Weights of a small image captioner.
Model: 15.1M parameters, 64-pixel images, encoder arch vit, encoder norm layernorm, encoder activation gelu, encoder moe soft, encoder num experts 16, encoder layers 8, decoder width 384, decoder layers 8, decoder norm layernorm, decoder activation gelu.
Training: soap at rate 0.0014, 4800 steps, batches of 64.
Data: trained on rendered dice on a table, 72500 training examples, 4.2 epochs.
Rows from block 5 of the image encoder of a small image captioner, named by matrix and row number. Rows with one number within an expert belong to one neuron, the router's apart. Each number is 128 + 32 x the weight over its row's rms, rounded and kept within 0 to 255. All counts start at 0.
Before each expert's rows are labels from the 100 images, of 14976, where the router gives the expert most weight on average: "peak on" is the class under the peak; "responds to" is what is common among them. Only what is clearly more common there than usual is listed. The data: rendered dice on a table.
# router: slot weights (encoder.blocks.5.mlp.router.weight, 16x128, trained with AdamW), inputs 64-127
# up: expert up (encoder.blocks.5.mlp.up, 16x64x128), inputs 64-127
# down: expert down (encoder.blocks.5.mlp.down, 16x128x64, transposed), outputs 64-127

# expert 1
peak on: die with six on top
responds to: dice: three; six on top; five on top; white die
router.1 [127 118  94 129  78 155 171 121 109 136 111  71 151  91 116  76 136  63  99 176 146 116 152 192 161 109  72 164 190 154 142 181 151 121 121 171 156 101  82  66  79 147 107  82  96  88  90  70  81 138 169 104 144  66 160 109 122  95 123 133 147 134 168 160]
up.0 [135 166 106 114  73  89  86 147 147 151 140  36 160  74 136  78  72 141 151 133 112  91 121  52 118  94 101 156 146 116 127 150 136 161 110 149  93 131 103 123 140  85 197 194 168 116 134 128 135 180 108 186 164 129 159 109 117 138 134 149  91  71 144 116]
down.0 [178 116 143 115 153 114 172 134 149  91 108 146 113 147  81 161 162 124 135 165 166 150 120 188 122  85 126  87 117 153  86  94 171  81 143  64 140 115  97  88 122 177 130  78  90 110  93 124 106  75 133  64  52 127 128 146 164 124 122 158 155 158 152 162]
up.1 [ 90 108 163 129 144 115 157 113 138 177 172 151 132 125 131 137  93 138 103 188  69  93 104 133 161 123  94 105 129 141 131 100 110 134  76 140 100 106 115 160  94 100 111 187 159 142 146  89 177  46 120  94 100 131 103 176 182 145 159 141  55  60 114  93]
down.1 [148 107  76 115 113 107 121 112  82  93 167 159 150 147 141 119 190  78  82 136 177 113  83 122 105  79 131 129 145 125 146 112 179 112 163 127 117  81 169  49 125 129 110 136  75 125 109 127  94 182 131 107 137 156 156  77 136  75  95 163 202 162 137 129]
up.2 [131 114 147 125 146 124 105 130 134 126 104 153  90 172 158 106 101 141 159 118 136  81 130 144 155  95 139 128 103  86 181 101  99  88 154 137 157 106  43 142  62 153  94 121 132 131 139 148 117 184 120 183 112  97  96  85 106 126 189  91 104  91 210 113]
down.2 [141 152  92 130 114 155 150 183 103  97 106 127 152  97 182 171 136  85  53 149 100 159 122 151 115 178 139 144 121 191  91 212 105 143 116 133 133 206 140 107 123 127 115 198 158  96  89 112 120 114 161  82 118 137 138  87 179 132 163 163 128 133  92 119]
up.3 [122  69 147 138 130 150 128 131 107 115 119 131  36  96 118 139 134 134  96 104 127  71 175 148 134 173 143  97 168 145 107 171 152 114 146 173 157  71 114 101 144  97  86 170 102  96 128 124 142 160 141 144 117 145  98 104  46 150 171 155 110  92 145 129]
down.3 [139 206  75 139 112 141 142 142 185 156 123 152 186 162 150 124 109 121 142 155 137 173 110 113 128 134 161 155  75 120 125  66 111 143 138 126  91 172  85 107 122 124 153 106 100 117  82 151 129 133 113 109 127 149 103  52 138 113 139  74 100 151 138 131]
up.4 [166 121 121 111  92 148 161 100 119 107 153 120 150 117 105 149 178 136 159 136 124  69 121 115  46 119 187 172 128 136 152 152 142 130  79 135 114 178 176 107 169 131 170 140 106 161 114 128 110 163 152  93 153 110 153 143 133 122 156  58 141 101 128 129]
down.4 [118 101 110 181 146 122  97 126 103 104  98 180 111 188 160 126 133 111  94 115 132 161  83 118 177 133  98 130 117 160 124 144 134 132 185 118 112  82 109 126  99  55 147 130 157  86 167 107 142  79 115 148 159 132 116 128  95  87 130 158 156 148 123 155]
up.5 [157 146 131  75  97 140 110  29  93  42 108 157 151 171 135  86 113 144 124 100 158 102 113 100 101 126 111 113 136 210 120 136 120 171 127 126 132 125 141 115 114 125 105 124  44  90 114 115 119 179  92  89 145 148 155 102 107 104 126 108 117  91 110  60]
down.5 [142  91 117 155 181 164 150 172 131 161 100  96 101 129 145 149 113 125 174 142 163 164 185 121 117  97 125 163  89  90 131  96 132  81 124 118 116 156 120  63 138  95 162 155 167 141 180 153 139  55 153 114 102 152 103 200 152 146 123 133 163 222 103 182]
up.6 [124 151 179 112 124 130 170 108 105  50  67  70 172 113  99 129 101 119 164 169  88 148 106 132 103 149 133 129 133  60 116 116  59 106 119 152 137 165  81 143  78 135 168 145 143 111 164 144 130 144 131 122 110 132 125 105 154  96 101  90 125 153  79 160]
down.6 [160 136  51 147 173 159 150  90 103 201 166 194  79 147  91 177 110 159 145 124 149  98 117 141 154 114 131 129 113 172  92 105 118 158 133 148  78  78 149 118 176 119 145  95 158 184 109 135 163 131 147 136 102  75 138 113 104 129 148 152 128 116 188  85]
up.7 [116  93 161  82 144 207 114 135 181 215 101 112  69 171 184 111 147 150 151 132 141 130 185 101 142 136  87  92 126 184 190  96 123 109 118 140  99 161 143 109 143  97  56 136 160 151 139 117  93  84 146 115 141 101 121 117 130 184 121 153 119  45  99 140]
down.7 [149 140 134 122 165  79 142  92  99  99 177  84 140  18 117 113  87  71  63 134  99  93 125 104 121 140 164  85 127 108 178  99 122 150 150 157 150 124 107 174 121 146 148 152 125 100 118 122 111 113 139 116 133 119 178 126 186 100 125 125 121 135 107 142]
up.8 [112 115 192 120 110 171 187  68 138 175 127  95 163 136  91 163 113 176 121 153 125 200 107 103 152  98 146 138 133 115 174 174 155 141  93  90 151 122 143 129 151  89  97 138 140 160  80  86  98 112 107 153  91  96 127 116 154 139 203 206  60  48 107 140]
down.8 [140 162  45  72 137 134 145 186 101 178 142 134 116  60 129  86  95 112 131 128 142 103 130 101 105 133 123 108  88 133  71 114 108 150 116 138 154 161 160 108 104 114 177 127 121 121 121 174 118 106 158  91 179 186 109 171 130 120  58  55 185 160 192 195]

# expert 0
peak on: die with one on top
responds to: green die; dice: three
router.0 [102 166 168 169 156 105 150 168 109 123  89  59 122  95  94 101 191 133 148 144 144 134 178  67  90  87 118  95 142  89 102 144 124  74  85  88 116 131 111 159 125 138 153 151 145  82 135 113 142  90  85 142 111  66 161 148 135 112  58 119 160  80  98 142]
up.0 [122 175 111 166 163 130 103  96 157  89 128 138 124 159  71 119 144 162 152 153 111 146 115 147 179 187 199 143  51 113 125  96 132 132 175 152 117 180 172 147 113  89 138  82 152 118 111 163 115 124 132  65 153 132 103 211 139 157 126 103 147 117 137 104]
down.0 [106  59 134  99 142 160 106 147 127 179 134 118 136 154 221  91 100 105 123 119 128 138 143 124 113 127 158 115 144 149  84 109 144 143  93 140 152  83  98 100 155 149 163 183 107 127  96 107 171 122  66 204 123 191 176  91 123 100 146 147  95 167  96 136]
up.1 [158 100 147  72 124 206 130 135 133  81 109 116  56 210 142 130 145 121 114 141 115 108 129 182 125  91  85 130 136 119 158 136 136 103 140 142 130 141 147 150 152 124 140  94 165 148 154 105 105 180  84 169 140 102 151 156 155 136 102 114 139  78 190 183]
down.1 [147 151 113 150 127  72 157  70 163 187 108 117 172  76  98 161 152 100 158 161 133 164 113  77  69 125 147 164 105 126  76 122 138 109 141 110 166 121 110 139 134 168 169  82  62 108 158 132 164  83 114  71 128 146 105 129 175 127 206 155 156 189 109 126]
up.2 [171  93 121 133  98 107 100 133 168 143 159 185 123 115  90 153 170  99 151 166 109  95 130 105 101 102  82 157 180 150 148 132 138  93 187  94 142 194 120 116  87 128 104  92 208  67 143 146 163 104  41 128 110 145 186 134 102 195 109  93 116  89  87 165]
down.2 [126 121 108 131 139 139 164 111 104 138 100 114 155 103 147 114  78 209 159 103 184 119 136 152 108 141 135  91 155  82 122 159 213 105 136 162 140 121 168 148 132 127 158 110 104 157  95 113  80 170 213 124 182 121 130 126 194  77 111 139 158 122 152  87]
up.3 [121 134  71 164 142 128 132 120  52 152 162 107 115 167 180 157 114  79 114 141 193 163 110 130 133  82  90 140 115 139 106  54 173 128 145  72 134 131  83 135 171 131 134 151 187 143 117 133 101 134 160  79 119 105 157  77 114 100 108 189  98 119  74 170]
down.3 [212  85 119 119 101 131 115 150 168  77  98 165 186 112  72 170 172 156 152 123  83 127 147 138 164 123 148 129 145 154 145 174 151 160 126 178 111 113 123  98  53 176 141 102 141  79 130 149 153 153 108 188 118 147 150 138 150 106 113  65 135 111 167 111]
up.4 [104 105 138  89 111 107 193  61 103  97 127 154 133 139 113 141 171 153 101 159  77 161 131 108 152 154 140  95 112 196  31 111 160 131  58 132 100 125 146 115 147 134 181 101 142 122 157 100  91 102 120 164 132 113 166  94 104 132 155  93 125 159 161 145]
down.4 [142 150 106 120 127 139 115 124 103 115 116 176 144 112 158 147 134 145  61 109 161 167 116 139 152 106 129  96 127  73 153 142 124  50 115 144 122 119 173 164 108 126 135 159 109 174 154  49 110 142 156  72  81 128 130  91  69 128 109 174 104 165 157 133]
up.5 [ 95 112 152 165 175  88 133 152 138  94 151  93  84 200 177 130 115 105 127 160 156 124  99 101 130 126 111  51 119  61 133  99 129 155 165 159 135 125 165 132 129 120 153 179 198 117 105 134 145  51 111 103 127 165 107 116 149  94 116 146 105 143 154 138]
down.5 [114  79  73  39 118  87 124 116 150 164 123 132 107 113 140 103 149 173 155 141 124 154 192 192 154 131 184 107  90 121 113 123 114 137  61 186 165 143 173 144 155 140 103 100  96 160 111  93 113 129 140 148 102 163  72 191 128 117 108  78  87  71 105 134]
up.6 [104 147  85 174 128 106  93 143 138  69 131 126  46 108 152 154 173 134 132 101 176 173 141  69 125 122  61 153 138 100 119 130 129 102  81 163  44 166  97 126 140 178  65  78  71 172  91 116  71 132 141 117 100 111 111 140 119  78 133 152 145  90 109 156]
down.6 [147 108 155 122 144 140 171 139 131 149 100 162 140 180  87 110 113 137 144 175 119 116  81 182  57 170 118 126 128 148 127  99 184 132 159 105 165  72  99  90 129 138 173 134 157 103 124 125  51 120 141 132 184 112 154 123 148 180  82 121 119  91 124  93]
up.7 [110  78 192 163 166 145 159 116 157 107 121 175 146  96 137 126 171 126 120 115 127 140  95 147 126 128 127 137  78 124 118 142 152 105 163  71  82 156 124 133 186  80 133  90 165 147 127 124 111 129  82 173 115 135 135 112 100 165  70 149 166  82 179 101]
down.7 [123 151  97 176  97 122 130 108 146  96 119 118 153 130 182 146 121 109 213 169 153 126 140 123 130 156 195 121 172  98 109  98  77 122 107 129 150 139 125 139 125 139 148 130  60 139 107 118 126 104 156 108 133 202  54 104 125 122 181 150 110 149  44 165]
up.8 [130 131 141 178 147 111 148 107 120 200 120 110 131 154 103 128 132 107 170  97 155 169 118 117 153 106  70  99 110 159 125  97 125 148  68  97 125 127  53 161  95 195 102 145  98 144 125 195 150 133 148 126 114 163 177 139  74 136  51  83 128 158 113 131]
down.8 [131 106 176  99  74 155 125 161 100 139 133  88 106 114 152  95 193  99  87 136  99 103 109 176 145 138 190 173 149 104 135 134  56 115 182 119 120 119 177 111 146  66 125 165 175  89  87  89 124 110 121 108 146 174  78 107 179 135 164 172 150  82 170 108]

# expert 13
peak on: die with one on top; die with two on top
responds to: dice: three; yellow die; orange die; one on top
router.13 [146 100 111 156 146 119 144 181  90 137  89 133 179 115 139  79 125 139 147 164 146 129 106 155 148 100 107 183 166  87 143 110 170 128 118  62 133 163  78 147 147  94 177  88 156 106 157 123 154 178 152 153  64 116 155  76 107 164  54 181 187 173 127 111]
up.0 [131 108  95 111 156 133 134 127 150 131 115 114 130 141 135  85 197  80 103 155 148 169 110 128  94 116 150 131  92 100  96 109 134 108 153  97 123 141 145  89 128  90 144 185 175 117  96 129 135 125 106 204  55 117 164 122 148 111  90 161 155 147 164 164]
down.0 [140 147 124 120 179  86 108  89 125 112 128 134 151 137 133 197  72 138 128 127 129  90 104 140 182 154 133 179 183 189 133 157 161 152  90 192 144  73 129 101  84 148 134  96 111 133 158 137 105 110 138  89 142 144  88 144  86 116 150 118 143  51  92 110]
up.1 [127 102 153 119  69 191 108  94 107 146  93 113 131 160  98 121 137 131 100 169  93  84 117 121 165 109  39  77 180 124 152  92 123 147 188 118 128 153 159 116 119  72 144 111 143 106  71 100  90  94 102 158  85 125 117 119 176 127 117 129 139  84 213  96]
down.1 [126 134 102 113 155 108 163 164  99  87 108 115 123 124 158 126  85  53 172 129 124 151  89 110 146 131 146 159 135  98 125 200 147 120  98 125 162 117  86 129 118 158  97 159  86 124 195 166  96 133 108  99 127 138 109 157 119  83 164 190 104 134  56 145]
up.2 [ 77 135 108 115 122 119 120 217 171 114 178 131 172 144 103 116 117 130  71 134 113 211 103 148 100 128 153  93 134 116 143 105  79 151  63 135 140 119 128 108 111 102 162 142 229 135  76 165  31 131 114 152 136 102 163 158 157 157 138 133  94  98 127 126]
down.2 [ 97 159 163 176 144 174 107  60 126 187 129 128 183 151 194 136 139  87 188 100 125  73 125 164 131 113 146 195  84 124 183 123 177 129 147 130 129 105 156 147 110 123 136 122 131 138 169  98 173 144 132 132 119 156 118 161  99 159 164 127 100 185 148 130]
up.3 [210  82 114  79 105 118 133  37 137 114 102 123 144 103 137 137  91 166  78 111  40 137  84 204 125 141 214 100 166 101 120 147 135 158 133 126 113 166 158 115 122 119 170  96 139 130 137  67  60 125 156 113 110 135  78 124 117 175  97 169 127 185  82 135]
down.3 [108  97 122 120 140 106 120 172 109 135 136 119 106 128  90  95 187 118  68 130 175 102 182  62 122  87 166 148 155 156 111 108  99 109 128 118 132  92 111 104 103 119 115 148  66 118 105 169 188  73  40 165 151 106 127 132 161  94 131 135 155  93 136 156]
up.4 [107  77 139 182 117 132 135 117 121 180 119 156 147 164 108 176  97 114 105  86 128  79 145 167 130 133 163 192 150 152  83 127 118 131  79 143  79 115 167 118 104 166  93 124 157 156  99 106 117 103 148 133 122 140 138 124 140 106 134 161 151 136 174 127]
down.4 [136 177 135 146 127 120 135 114 126  94 121 138 177 143 165  61 129 172 148  68 109 103 105  70 152  56 110 133 120 116 183 119  90 152 137 117 144 117  97 130  96 102 125 170 103 146 164 113 111 156 121 113 112 140 137 146  97 162 141  96 111 149  96  76]
up.5 [152 162 142  81 161 171  81 190 189 124 160 147 107 126 103  80 132 139 160 189 157 174  91 116 145 134  93 134 126 166  68 131 126 160  99 125 134 122 181 147 157  99 126 221 149  99 142  67 144 149 103 124 161 168 125 134 107 171  96 167 114 152 140 154]
down.5 [ 88 102 105 158 111 106  93 107 118 119 162 105 186 116 135 196 150 127 139 110  89  79 152  81  86 100 132 137  88  86 185 114 163 141 172 154 127  99 100 117 115 184  98  51 164 139 115 201 169 150 136 168  88 170 106  82 117 130 166  98 138 139 125 124]
up.6 [117 110  98  67 152 134 136 161 175 157 141 149 192 148  82 133  83 138 110 135 128 151  98  87 163 110 150 144 116 158 111 152 145 115 138 148 121 129 113  76 113  92 180 145 117 173 128 118 130  55 155 158 155 183 162 146 147 129  84  78 132 183 161 100]
down.6 [119 150 132 185 144 104  96 115  98 109  55 118  82 119 165 173 148 136 157 173 136 114 159 118  90 100 148 175  80 104 146 127  86  95  99 136 101 144  99 158 139 158 101 112 181 153 157  84 134 130  91  92 102 179 141  60 122 115 140 156 126  80  98 129]
up.7 [117 195  83  94 111 106  75 122 125 112 142 159 153 182 109 162 126 121 114 155 151 105 186 165 168 139  87 157 157 155 110 191 197 154 138 130 122 154 111 137 178 109  90 109 102 116 175 107  98 149 120 158 122 146 170 116  82  67 163 139 130 188 123 138]
down.7 [165  82 109 176 101 105 110 122 115 157 132  54  74 105 169  96 154 117 169 134 147 130 120 144  58 113 136 126 102 158 136  97 119  96  85 169 125 130 175 132 102  99 164  96 133 169  98 127 185 124 164 153 150 119 124 138 124 198 162 104 111 110 107 104]
up.8 [130 148  89 111 107 113 125 140 129 155 126  57 132 148 171 103 178 120  58 110 112 110 144 131 178 147 145  86 120 135 100 182 144 149  84 179 121 117 172 155 113 203 128 173 123 116 127 224 169 151 112 144 138 131 125 139 158 120  90 128 111  99  86 145]
down.8 [131 124 142 129 143 135 138 119  64  70 107 169 182 150 123 156 100 173  97 197 190 153 128 121 107 134  67 149 154 129 139 132 112 159 130  96 147 136 111 149 163  91 189 151 138 160 130 100 158 173 121 119  81 148 126  82 108  98 147  92 128 137 129 136]

# expert 3
peak on: die with one on top; die with two on top
responds to: dice: three; blue die; teal die; one on top
router.3 [116 174 124 133 118 172 109 106  90 100 158  75 110 147 117 125 170  76  91 111  95  96 134 116  79 175  70 138 129 101  96 106 119 160 120 119 150  96 168 186 105 191 112 179 175 150 103 128  77  81  98 159 175  58 120 124 166  97 147  79  89  60  92 160]
up.0 [128 122 145 157 152  75 145 174  99 166 109 107  68 154  85 127 157  23 144 165  87 115 153 238  94 132 100  78 182 160  78  70 176 150 146 133 138 109 147 164  63 130 122 183 172 139  92 110  95 126 143 104 103 122 155 145 141 141 159 118 120  89 133 128]
down.0 [173 150  64  69  84 177 151 102 121  68  70 147  76  82 180 103 106 151 156 170 109  88 161 157 133 143 154 132 118  99  92 114  60 171 109 159  82 152 108  84 132 161 137  92 124 106 142 126 199  96 119 117 132 151 115 160 117 120 123 194 140  94 142 140]
up.1 [103 108 180 126 146  96 140 156 139  89 130 166 100 104 101 128  91 126  97  90 162 110  91 168 133  94  96 111 128 122 153  90 176 138 132 149  93 107 112 132  90 134 160  97 164 138 167 159 104 141 110 123 150 195 155  85 191 162 124 118 132  75 146 164]
down.1 [118 123 161 106  44 169 173 154 110 166 134 112 175  69 196  87 139 137 193 135 132 190 159 117 197 143 128 141 142 124 108 169  92 132 131 134 140 142 138 133 210 110 170  95  69 147 130  79 143 117 133 101 141 135 162 130  79  70 125 170 173 154 120 104]
up.2 [ 90 115 121 112  89  72 140 149 101  87 122 142  83 137  73 104 169 151 145  77 125 159 169  85 120 144  74 144  90 105 139 205 158 155 130 138  93 125  98  79 142 107 111 155 140  92 125 133 193 161 119 136 152  92 151 109 166 119 173  84 155  68 111 142]
down.2 [158 129 115 151 174 195  65 124 136 104 134 121 169 123 107 165  95 111 150 160 132  71 124 193 105 111 189  80 172 186  76 106 137 113 126 130 117 115 117 152 124 179 157  97 118 146 125 136  74 150 149 128 143 143  99 114 116  93 130 158 106 166 194 169]
up.3 [104  99 141 164 189 150 132 135 108  56 114 140 143 160  85 167 167 102 163 129 150 139  95 122 138 126 136  66 151  96 199 170  67  91 102  98 118 167 117 144 153 101 123 150 136 117 137 123  86 123 133 162  83  99 157 162  50 128 111 174  84  93 103 140]
down.3 [141 125  73 137 151 113 137 141 146 135  66  98 214 126 110 113  90 108  88 148 107 128 178 123 113 100 136 121  97 131 100 146 151 123  85 198 134  95 108 124 111 100 134  98  92 161 108  94 175 106 110  92 137 144 196 126 118 126 120 127 145 107 146 167]
up.4 [131 172 150 121 166 174 183 138 162 124  83  83  99 118 132  58 115 166 175 121  69 140  95  76 130  85 137 139 101 116 145 161 156 131 100 167 114 103 108 153 129  56 197 147 103 181  90 126  94 109  68  73 112 141 166 151  81 128 152 144 154 121 118 113]
down.4 [187 102 113 122 125 123  73 161  92  90 149 197 150 174 126 147  90  90 162 199 155 144 125 164 117 124 106  65 144 154  83 124  88 125 120  36 176 129 170 115 152 167 105  96 156 131 144 156 148 158  54 139 142 107 121 132 106 103 119 101  62 160 105 158]
up.5 [207 103  71 103 140 119 141 158  97 128 107 122 161 133  90 117 140 146 156  93 166 115 172 117 138 179  82 167 111 174 115 127  87 143  72 117 130 143 163 134  85 116 181 123 167 136  99 134 159 179 140  99  65 122 116 140  89 132 101 121 140 183 126  72]
down.5 [101 146 202  72  29 136 133  72 132 134 163 153 109 114 147 145 153 130 143 159  81  92 117 126 109 105 201 107 162 126 137  99 173 109 169 168 102 132 171 135 166 130  95 167 102 147 134 157 177 141  98 219 166 162  78  91 129 101 151 121  77 139 118 156]
up.6 [132 131 127 140 106 167 128  87 179 131 146 155  92 124 108 191  67  92 116 160 125 165 172 120 160 140 167  83 184 176 110 124 119 103 142 166 137 167  83 127 139 171 156 121  37 159 178 160 119 123 132 151 139  97 128 149  20 151 195 104 129 181 134 156]
down.6 [149 117 152 117 153 132 154 163  99 169 196 100 138 138  72 135 160 183 170  91 119 112 153 125 176 123 102 155 106 104 148 174 158 117 118  99 101 102 148  82 100  88 104 180 196 133 128  79 109 102 125 119 125 129 103 163 141 135  79 149  95  93 113 139]
up.7 [104  92 118 159 107 157 142 116 141 175  92  86 147 125 103 124 103 161 114  63  98 121 140 170 146 135 148 180 112 140 125  83 112 178  93 179 118  55 101 137 141 124 129 100  71 120  94 182 147 185 141 125 127 139 100 212  85 100 181  53 112 149 155 132]
down.7 [191 117 131  76 160  84  96 130  78  79 144 144 117 155 148 131 184 156 193 154 149 145  95  97  73 126  65 122 160 114 144 170 117  36 101 118 162 134 141 134 119 115 128 117 135 157 135 135 111 137 154 121 187 101 149 106 139 117 100 175 153 134 107  89]
up.8 [100 150 144 136 131 132 134  91 166 134 129 155 134  97 124 101 184  98 110 129 128 164 122 191 132  91 140  94 169  83 109 124  54 130  77 115 197 186 122 116 191  93  87 145 191 107 168  98 115 160 161 165 140 159 133 114 159  72 111 139 106 147 166 189]
down.8 [184 138 139 158 132 161 171 149 156 178 111 121  89 118 118  66  85 169 121 142 118 119 145  60 157 118 147 118  86 214 160 141  84 124 208 165 106  53 134 111 134 107 164 119  93 154 112 176 129  89 138  91 116 137 130 134  96 192 134 148 182 106  72 148]

# expert 2
peak on: die with six on top
responds to: dice: three; green die; grey die; black die
router.2 [160 136 106 181 139 141 182 139 137 103 126  81 160 163  72 130 109 143  85 116  83 146 150 150 147 177 148  86 127  89 123 142 169 177 115  84  88 154  71 105 128 122 168 113 178  99  99  71 104 153 108 195 121 114 147 144 163 126 162 180  99  89 147  73]
up.0 [135 201  78 142 173 101  74 199 145 177 125 178  62 117 197 114 138  92 162 141 141 153 145 104 172 104 134 135 117  69 131 123  99 121  94 143 129 142 142  89 153 153 107 127  76 130 128 102  82 108 157 117 139 106 125  86 105  89 132 138 116 203 168 134]
down.0 [ 81  94 151 133 114 125 151 109  96  49 148  90 206 141  88 162 138 124 106 140 125 130  95  88 141  99 116  82 169 172 108 134 146 142 114 115 144 148 121 185  94 101  89 122 199 111 143 123 174 178 121 117  98 158 182 108 148  95 140 119 149  62 115  99]
up.1 [149 177 161 124 141 142 123 163 115 119 128 131  99 165 114 121 109  69 177  35 124 173  57 141 161 158  98 142 133 123 160 116 166 108 165 156 141 133 129 117 208 155 163 135 134 112 129 130  94 119 167 104 191 111 110 119  96 167 156  96 131 194 124 126]
down.1 [123  88 128 126 128 135  97 117 150 138 140 108 192 105 159 104 141 115 112 143 149 116 175 152 147  67 152 129 161 117 136 147 129 167 117 112  82 142 123 109  52  85 157 143 109 139 103  57 155 135  76 139  49 138 147 110  98  67  83 144 118  98 124  58]
up.2 [ 70  65 122  94  81 197 127 138 169  75 116 118 147 193 141 149  75 122 119 140 116 105  91 119 150 110 142 177 195 162 186 202 134 146  93 149 101  90 113 126 102 126 137  81  86 156 204  76 113 104  76 165 162 163 105 109 156 115 139 132 154  49 108 152]
down.2 [128 203 150 204 157  91 155 100  99 183 145 100 151  78 172 161 143 185 138 140 204 141 174 140  92 135  96 101 108 115  91  94 120  98 128 130 135 178 153 108 155 132 136 158 136 160 114 168 101 153 151 117 113 135 148 170 136 152 126 162 142 185 152 133]
up.3 [122 137  95 140 125 114 156 222 100 105  96  97 128 141 149 136 140  95 133 133 122 116 155 160  86 148 148 153  53 149 149 139 127 134 167 173  93  87  89  88 160 119 107  91 106  89  82 159 152  85 139 112  85  71 130 143  86 157  96 133 174 117 140 126]
down.3 [146  49 182  94 165 102  39 115 175  96 135 142 115 178 107 109 113  89  99 109 128 129 118  99 118 109 130 153 132 156 104 118 122 175 104  70 122 123 135 175 124 101 153  71 164  88 125 142  56 147 166 106 129 102  80 141 139 114 125 164 117 131 110 117]
up.4 [158 120 104  81 123  90 132 140  97  84 117 149  75  91 119 184 116 157 109 107 141 170 127 147 153 133  98 160 206 122 130 133 153 137  82 114 149 160 151 114 103 157 116 128 140 157 179 127 179 131 159 134  80  96 141  65 149 152 146 188 181 148 145  88]
down.4 [ 97 113 144 223 124 145 147  96 126 154 101 114 145 169  67 105 163  97 129 148 123  94 142 118 152 126 176  93  57 106 135 149  89 120 144 154  80 156  39 141 161 134 172  69 143  92 101 145  75  88 117 143 111  98 128 163 108  94 104  98 135  89  90  97]
up.5 [111 103  66 108 104 110 172 138  89 165  79 158 134 138 126 138 118 113 105  77  99 185 134 154  72 142 168  65 120 124 127 152 122 168  68  94 150 127 129  77 139 108 141 120 104 186  95  62 161 104 163  78 128 110 184 131 166 119  92 121  95 131  96 178]
down.5 [139  92 160 132 160 125 110  88 147  84 170 126 114  89 128  98 160 143 120 201 138 103 112 104 135 107 121 197 117 159 154 123 143  36 198 160  99  79  73 128  79 166  87 102 125  83 187 154  87  94 122 152 126 161 107 102  91 124 166 122 127 126 171 109]
up.6 [129 169 179 125  64 162 171 104 180  84 190 104 126  82 159 140 153  93 210  73  82 127 134 144  95 173  95 126  70 170 140  50 126 115 121 166 168 140 125 156 147 170 108 190 155 126 128 109 155 115 149 131 114 153 120 119 105 155 110 196 128 128 143 110]
down.6 [173 159 119 165 131 107 119 153 124 226  83 117 108 147  65 144 100 152 107 139 146 131 127 102 141 116 163 133 162  88 169 155 143 161 107  89 100 128 151  75  85 111  76 107 159 131 106 215 110 174 114 110 154 116 131 185  95 107 107 118 172 144 119 112]
up.7 [120 166 106 108 114 135 182  86 116 130 138  60 153 169 164 113 158  52 137 103 140 108 109 126 124 131 169 109  86  85 131 133 145 149 144 138 123 137  59 128 136 104 116 173 194 156 138 140 125 118 136 157  98  77 139 136 116 173 145 106 162 105 130 124]
down.7 [176 114 192 143 133 166  53 165 144 144 116 169 116 108 109  72  50 193 122 135 127  85 147 127 150 135  98 179 134 149 143 136 137 112 129 131 122  95 138 113 110 195 172 121 133  75 113  70 143 162 122 106 162 210 105  86 144  87 141 115  97 122 141 178]
up.8 [158 126 148 158 145 143 187 120  69  89 191 141 169 101 108 124 122 100 123  99 103 168  88 113 133 131 102 118 124  93 219 125 154 119 156 133 106 155 160 131 106 182 101 152 134 133 165 106 119 170 113 112 101 167 184  62  99 170 113 162  90 102 138 179]
down.8 [127  92 142  93 104 109 118 165 169 180  89 129 135 145 136 151 123 153 135 159 168 115 132 156 122  95 187 138 132 106 116 136 110 113  93 133 112 111  80 154 140 129 160 122 128 112  70 102 149 146 133 172 179 109  96 228 158  86 113 121 171 141 152  90]